Weights of a small segmentation model.
Model: norm groupnorm, activation silu, widths [48, 96, 144].
Training: muon at rate 0.019, 38000 steps, batches of 384.
Data: trained on rendered solids tumbling over patterned floors, 97500 training examples, 149.7 epochs.
Rows from block 3, named by matrix and row number. Each number is 500 + 50 x the weight over its row's rms, rounded and kept within 0 to 999. All counts start at 0. Numbers have three digits each. After the name is the row's rms in percent of the matrix's.
# conv: 3x3 conv (model.enc.1.1.conv.weight, 96x96x3x3), inputs 35-41, a 3x3 kernel for each
conv.0 101:507414417504383378499492510516485506467349424475385408484586546490511554530548674512473512447481485505506498495552532502496583496499605509503495427697264520566422536490508511467495495501509
conv.1 096:488469494546597540526568479489491448490342401472515479459484499546519521511479492497392508520425410478302513495489559437528516511543440502493541497508506481494494498554532498549553526481490
conv.2 099:489493513518579649517507439499543452509477385500500456554521506506529346495505477499524490498513487492517487502467514476278413509540432498380495463414581444499498498484478512491511523500511
conv.3 097:487504497456498436499534520494500464517562504510493499499510499495499496489613490550542553443477507557489544548493496497424453500491573438633521509453425506465497494520499514461489510495513
conv.4 100:551516478497514438496496367497499523510488488488487467506531499529536515496435429498470508505493496420502516474496488507501540502480578508518507514486505508471489495548487549494589508509507
conv.5 095:496476504444469501456499513499498584503476513511472493516530530507499477477525493513504535431454552395435495484497483512495469572483503525504485525471343462506571480508413483498483488497488
conv.6 101:512414332507531547493530504502488551495495563443495615501481521477491431494452459496491510521542544542476523512500467490502590496401528504496500511497492467491506493558513505554576534470475
conv.7 102:507501485511472489510497490465489512501463446503577445491511487526504518502483514519515542497487460507494530508505538497425426493454531453579495515389578515457478500507436506484521565496507
conv.8 095:506495474497489475506507453513509539501452501466487476457474505506581522534513533562486490446510569491498519515459475496476487478430533597492457663502352512498490535513520504381484606392437
conv.9 104:526475477475330386475481498513501505499280446524514492517493518504536525514513510483524521530476517476465475496502559505491508499503516549466503487498507501494506493439430516369436513511485
conv.10 106:519528511466428533487482488526486506499476496497489486482518499503491453497501500501488469517480494492481500501502500513535514545505529522501532500497485490441480565486512128494496393291503
conv.11 105:498478425481487514473505489490491503492312496433350497489520508504511507511423434562526499499495513463557498469542531476495490505511507484403263645495407522500509601533429477515551483458516
conv.12 104:507498515511663507501508508494416512513640493452515483582492496471319485522462532500444483493512486497560485514487484489522500543537409505245487407416507488470523513508506506592497520511480
conv.13 110:505500469499503503511506523498462509462319489477509500492491475507494489495449473499510528487474509494512500504478483500468487474496496479191478501480506504633524512492519488454493514496504
conv.14 092:559522478570517520502490483520496502544519492506497520536413499488523540494543500481488515524524490543503513557497469567420487534460501521501524515405337487497489509528607536491509524517492
conv.15 103:513501364467485492513396470522470467368409502532395411476504507451424484504495504500504495568520497496471505499485489501489533491498504503550565549219493500502499494481552515483526493517524
conv.16 096:427431494429498518435528521443452491443391388485508468495467497521507502536465422509546504484508580554503519506467498548457515475439557507485338501440482492427498503473513559450469471548504
conv.17 095:533508478567504450509505482498441498546662689495525596512456534485496504496564587430401449466479503466577562505497584480414537500409439495357563464497496484504497515645538502502578512517505
conv.18 106:416536553488504536505490486496510499477512506494501474426415472502494529495508501580494474518509485546519513499485546489369501513489477509506484529738473536588499547523498470518412511458480
conv.19 085:576517492620681512478553510515543510496533529472509534509469453447404432487502500489493487471504495469478461478464510517404548501423458478375350403501388490535521456472524490528493502472491
conv.20 103:490470516485516416494535524518523492504544430492508498487485479552504382525617462497569562411344413485552443533560455502446733447436458509507503503512493532497508542490477517426484508501485
conv.21 102:497492499463391501456502506498501515493509551469500548500514505495513479491473484593546524668601515577556503504503494531505486504488511520505474524452422490486502542517509541471520503496509
conv.22 106:484503482501542454486547503479483450525575533495513559485494495430283345506474495488494514541387466509498535533469510542506492525516575488476326491504448477495495420508496436452751511512498
conv.23 094:498510486479565512489592507509499516520496491482498489483556500450548499513444503506464547502496487223369513503509465523533522557507483593536478551507469483500492522508508474446528513513475
conv.24 092:503500460445468501494498429513487388495400298517505373511449469501424429482379447475505508474504533520486497504474511494561604583478514359427515397470486494480481493539489489484482511529511
conv.25 099:477475499525502495509501449487492498516505514496404498490577549468518526463486498505507515491521496476464514489471504500482524470514527575484502523258465556479464493552446503139533588526498
conv.26 096:491492525493503501515506447499485490458488362492328387506514513502485470499522564490541488536535554469466506501531508498509549506362459497431486491479495513491506505543520508500494506503506
conv.27 100:512508506494457500449379595496439451503492489513507510493472513498484501512552497480525498432516523387488527494529491507478468563490499508628492534524497511428474436472482507551534446464676
conv.28 104:473520436512481493525500499526484493469467484519509442552432500400624392491476502490543467501527504493446498509546496513518438488457490485334500485482465522555456522499471515525514502505512
conv.29 098:499477436502507501516516520506556491532510505529495478521528528552526622533526528508488484373497450474500490490483476508517602501577497545532515500486508486499508467478562468483406537513480
conv.30 100:481506490495530412453544570520498473501508471506481430391455471402274503462525518500495454465497499490441433504497509512501506516473520509656522498633549508555457479496540509540504495536527
conv.31 079:478497497442530498473311471505492488486514562538502604500499432470568530556468497453493506513499559498532513505532510479421470513452524571505412521493486487499492495480474576519461536524529
conv.32 093:494504479518511474504468416422438513467436515499523558499513526543506537453451444482486491466492503459501491506500454494434505507502435500499468481498459493525507491538537545503536497491508
conv.33 106:490498529519484498514549454508451525484339507501378509526446514541485503455447490492483532503508515515488505508493512479535456504503369499589527463506566484490510505493513480476501577506501
conv.34 107:513478500493466510508512497524493546526510504467480471487616547575794353510388507503500527498542530442449506504498522471499513506474446547436537431502483500475460482505504543513532512542519
conv.35 102:493483526507545495490489487491501498487502501488501526430512501507483452460474488456498522542496457539516455501470487521466523500485439510471485549449491541492478501425494496493573508516505
conv.36 090:511498463502551525499487491515505514485496490487466474500520572397537529480449534508466530455490513572498492493499489494506570482489590569515390534485478482504499486506500532495504488526506
conv.37 107:533510544540671632482512503477535492493688608514573531471435442439391463452468504522473494563530573552493498524517548505469513508557526529474516539308498513411519493498582505504550497526509
conv.38 093:483452494490466506501489471495473511524437434530494508512515499521506497477512504442552506530522517510492535519500507529509525520492565602193623476401496449413475463502499504502528529485510
conv.39 105:529478464501511369509493502511498491447306458507502517435431519518442496527541521496512521506492523493499476472479480467494519508518575478408408506501395492510503498364497460953473482477537
conv.40 094:495516625509544480504481399472485524530471502449379504498487488521493501501497508471563535490509572509468517592476485489479473472527536396322383434507375460490480528499487495547506497469514
conv.41 096:481503507491482513502548562482501549479507611486551559505523480513455482487522513503528526483484554494518543440501450477508317486416368512599458501494443478452493499491455471500438512520499
conv.42 099:527501505500503499524495500496510484462557586508464506470445489529497589495483546479445407535687575415583597498479594500275232470609415487494465470458496500502501511499545525504534506561519
conv.43 099:489446444457507499504498516508519454500568510463510495509442508513515566431350499501516489512495466526531464504468529496500549548535491485473507466399494505510436496486525357509517479499489
conv.44 092:518510477530542492491506531500500496492478481508459427494471434578510442512494536502502499607511486477421504536454476501441540508503480526461451495287419502508497488449520519447467519476491
conv.45 104:451371530430343498479438491488379465495183500532495490475553510515570470503506467497507553503512505457478504498472426526494497530479479493503379469444493442500515500634534504642491532570434
conv.46 100:497506497486491417482296500523499494467478500505434500509532471475546478510479466500512534583521502578507518470504506478475499529490467523410451521408379576466468505520551498497521532522491
conv.47 110:481484456475504499501512508539483526502505537396476513555499508494487498530499505492509518525516497487500516494512498500487501494470503460498520487488425479484497515503509492501517473455537
conv.48 091:501676689510582597500515574502472460495475462481480476482410480486488492471485478460461492469411534481409500485479465521371417484473430404433399390474344466479489389498479491493494521499487
conv.49 111:504373489474493451511499476468467477354526495429445492523567495542511494492487445532488441448438445512488489522508496522491534521494500498477626503488587558596516471547507523509464505538471
conv.50 096:463512493442519493503519529481506486449502485504482496500460470505444499501469512492503531489505456471482313495500516492505605487527512520420500503382504447502500553478429514489513494513509
conv.51 110:503533517497558503485497493512507510494524562512473510502418474509434508504494492519526491476495477471502496513481465514454510456528496477422509415432506503501506507486498639511501526474473
conv.52 109:494514495493506570539561538498488531498491518496504528531502493501498513579500481456469479479513579477541578516499482500463493473485544473476438483469469495689562524469495530555491522498507
conv.53 102:428471325503588546566525501497519497493572475502491453536470531438528539487515538487497475467390474447582492525514484513477523513409398483464529483358627486497538500468531526519500473495474
conv.54 099:486493496484496477492493473488485519512490502500482508541518497509426523457480482497473508524504541493496499561476470502437520478490512512647484556492450537474494515498508469482501493496499
conv.55 093:449494453515556497524529545494487504556497425514510417522567478539518440451504491557511509501492504503461502505486494481406430534495522496373448499459428475515478507475498498512496551492476
conv.56 104:492487493463442468470403438542503451506469493467515562513467423559762656485296455526526503555504500429568567504492478488512560511547521527431391466454475490447449486417525507439455505412433
conv.57 109:508498545558712546517686507482471486523520511510521507492497508490520507528504504488511495487472476510506474490490494504509493527555550450502511485601491485537502490461465501382475522610518
conv.58 102:494491503513477496500479504442457508521395575500457518520478505476517466488477482497483499424494493496525477526600515509520496499502516459442470518473497561494496500526502489480501501509570
conv.59 097:477462467513435452488507490505403463505519507476532507491485497523650554509500482564512520470278416586801556501515502443525506491283389525524518486381523476502514450497523513637507517457491
conv.60 096:588592504613506498504450425507523462526492524501491506364558554453489431472353494486487535559531496478480429482494479473578508494531499499553491505722481575520496508470504570497529431476516
conv.61 098:528495465522498395492501459521502519509513609486483571479340468584397445574532600521594528529513462502521518518512492533435347504416499458480545462358383500502503489391447524502556531499487
conv.62 091:489506550468497364482490515487402443491478428491497497431547516453498467497528473527496506514492419398500488534520469523501539435425500503448490406463537395490512490556441465498488508508530
conv.63 112:480496515502496534500510472503535505498497508526509419483501530489556469524525492537513502522487488492503522502452505501471460514497513565455365539493482528525521370510315439401514491405566
conv.64 101:502493474483501440495500501520518494492497505533497483491530510502606526523524508597526467506365490428360509501486449509492431520480422581460491506493466496474484508499522488504480499498487
conv.65 091:503497453500493462481496468496520505472434369502461459477490498495472512494499533501529497485446345485239392498470458485520456537536527507500503504470482502476504533541548507557574491457493
conv.66 091:511486493494532588529498332487549572502499425507522504497486460498496470516482433480530616488622485479298290487417375499520578506648698545446518485485521493530494518392387545486490485491512
conv.67 092:485515500517524503516475453498536515493532473519500426474506489481447468501490557449567498491527540502583508530567601487506529449492524445412527489508497499505489500498495487517496510475472
conv.68 091:495495459526633505502513493465508556465514522423420501494524501483538609502619517519498466559516504518515608499481460529345329496379411508478412500496461506505495506514517475477503502496522
conv.69 100:516505487510472484500512520616645563520501536500466503492482499537500498543563557481469480509431489488486521515488520548452493511476504535497524476423509470493518445490506555490494555502496
conv.70 111:504537483523705456509450453558523511506624508499458483465458500486451505522638556499479516504500476494486496509485496513527522511496492502430496476450489474486502488640512607495510497501450
conv.71 105:533479498508487508504575502502512495500533465519514472500534525620593518499491529488485504488498554506485499490470504476452504502529509436320387500499505512501502506509489561535546504490506
conv.72 093:490452421491590513494506499451508518505437403464377390507485470508504514564429379458512549497405475501351461498502574507529524484508509528429495507486497511501495494493456533485498502506499
conv.73 107:492504436435480502491504447515480447513487502417503436504497575511347568522471459502516407525579609563372495495401429528694358526434504522557497570501504514499484487506583442580507478483490
conv.74 101:498507465485557509503502517518503472495508516490472501508500533512595574496502534485491495627514478353497550519375488520501462496510503498522465502621469519496502510506568509560497494493543
conv.75 108:513492512493520489504504496527564586497551547526501492505476329403000436502636578531550507505526595496435478511484357478473475515495501428399561495499504514503504522498496436521522514508533
conv.76 108:496503483506414482506494473531483485496513488503514557494474496513513538500502584542501521492491498507489521491510500499459564460484501484557232479488500502493501501616305530461586502495482
conv.77 106:498494490509473500516513537497495496503445495502427532483499513485582472492558532532490495554453461560419526529494479532501539545502498487507522532436546525501484437489556517435574543485508
conv.78 100:501463485429488502517502514523506521515503505559525496500516496507539509501533499482493497502482502483505505510560485522502551554501479538527519492219493449331465537521497513784564484477518
conv.79 103:497508524447496483508534483499509434495367489494563499536550591473416482531491466524485495547566515508519519516508500512501466505405531537604514503486536452296404506530512495491506510518527
conv.80 102:518499497478489493480431469517536519476511503497471505519502443501549532479491479416480545496504550515498496502475522540450474616504505451441513497482482501513515463521498470477504475511527
conv.81 101:507537568473511504484465381462450503514493536533488493511561577504508439527488482508513493569506521518555548500497505489497519506476521491424362521472487487506489552497328540402354496501507
conv.82 093:587508459598496398524488510485498519435414502492417501464502497472481498495484488530505495556527501549504485541635555506505518531564491494715534503709528486497553503475511550494485528512512
conv.83 094:475393462522514517509503507512478525510417576488420476477446448463453497499457423500503506439343535664545525497433497479389447493498506491487526542511418497533497519517497504486492512532527
conv.84 108:476493481540741507500503503562514486500651513484498570528624487546400425500413501533499502495467482445489498497496461497434497487498512498494502511498501485499504498501479504477488486481518
conv.85 100:485357502484480517519482494492472388508522474512510448516502508498533551529556554490494536552513533496474498516506583469495517486516480508493383508508472512502509457491490455492487462486526
conv.86 099:503477502503484501506491463487514495494468502501450498510545520473488534485494493519509466362499498379413474503519510504630524518532544521638512449439498559503499508449499464466435442472513
conv.87 098:440433480445475498432369427482497491494496481518511513529505500500496444515437507489497494491483433511460413509452474503455462567472494516472611569437505504505464515488533505507550503518468
conv.88 099:483466498483507440490478514477477416469421490483477542530511487456488493502603547517608491629587429427562536510418548503732579476329339506500552540509539497477473498441460495503525520544494
conv.89 097:480492492557498502446457464502491513487504501493518512531472516508520530550524551478523504514505487576523473515518478505491438488453516503589466531590438498484462503530504497506507572505516
conv.90 094:519515457585524514510494508499498252513439414503478489511502534464479437458444418526545486528533424499497481460464528487406633513489562504508490485508420515501450516502535497502544533484444
conv.91 104:449513514468521512515500493503551503502736578418460492487494475497448435508476482561489490494580506508527509504483491496384410482487491583412482499286506503505500470504492494471503522486499
conv.92 106:500452605472463542493514459507500494427447486501489492489434455492471515503495383550500518506500491531505503526497407491476404519469469520420511553496506502543515485501477347475487421490504
conv.93 102:505476418538451486512511477507495502538364504499463514479546498487456506492480494494535484504503522520568516546495513549511498525548514528492370591499467500502519513447545492466467513526531
conv.94 101:623520498528492474502412445529586505510512505502503534311330489484524514519491506504459472458506527491499503507506537496516503500494477492316489479505524509527502536535512487496467499487497
conv.95 092:555393467542450448494530498543496494482479387504496428505439495576518563510512489499472503522230476506367353512427402492603636501535658504499615492341522470500505487490606494450482509493488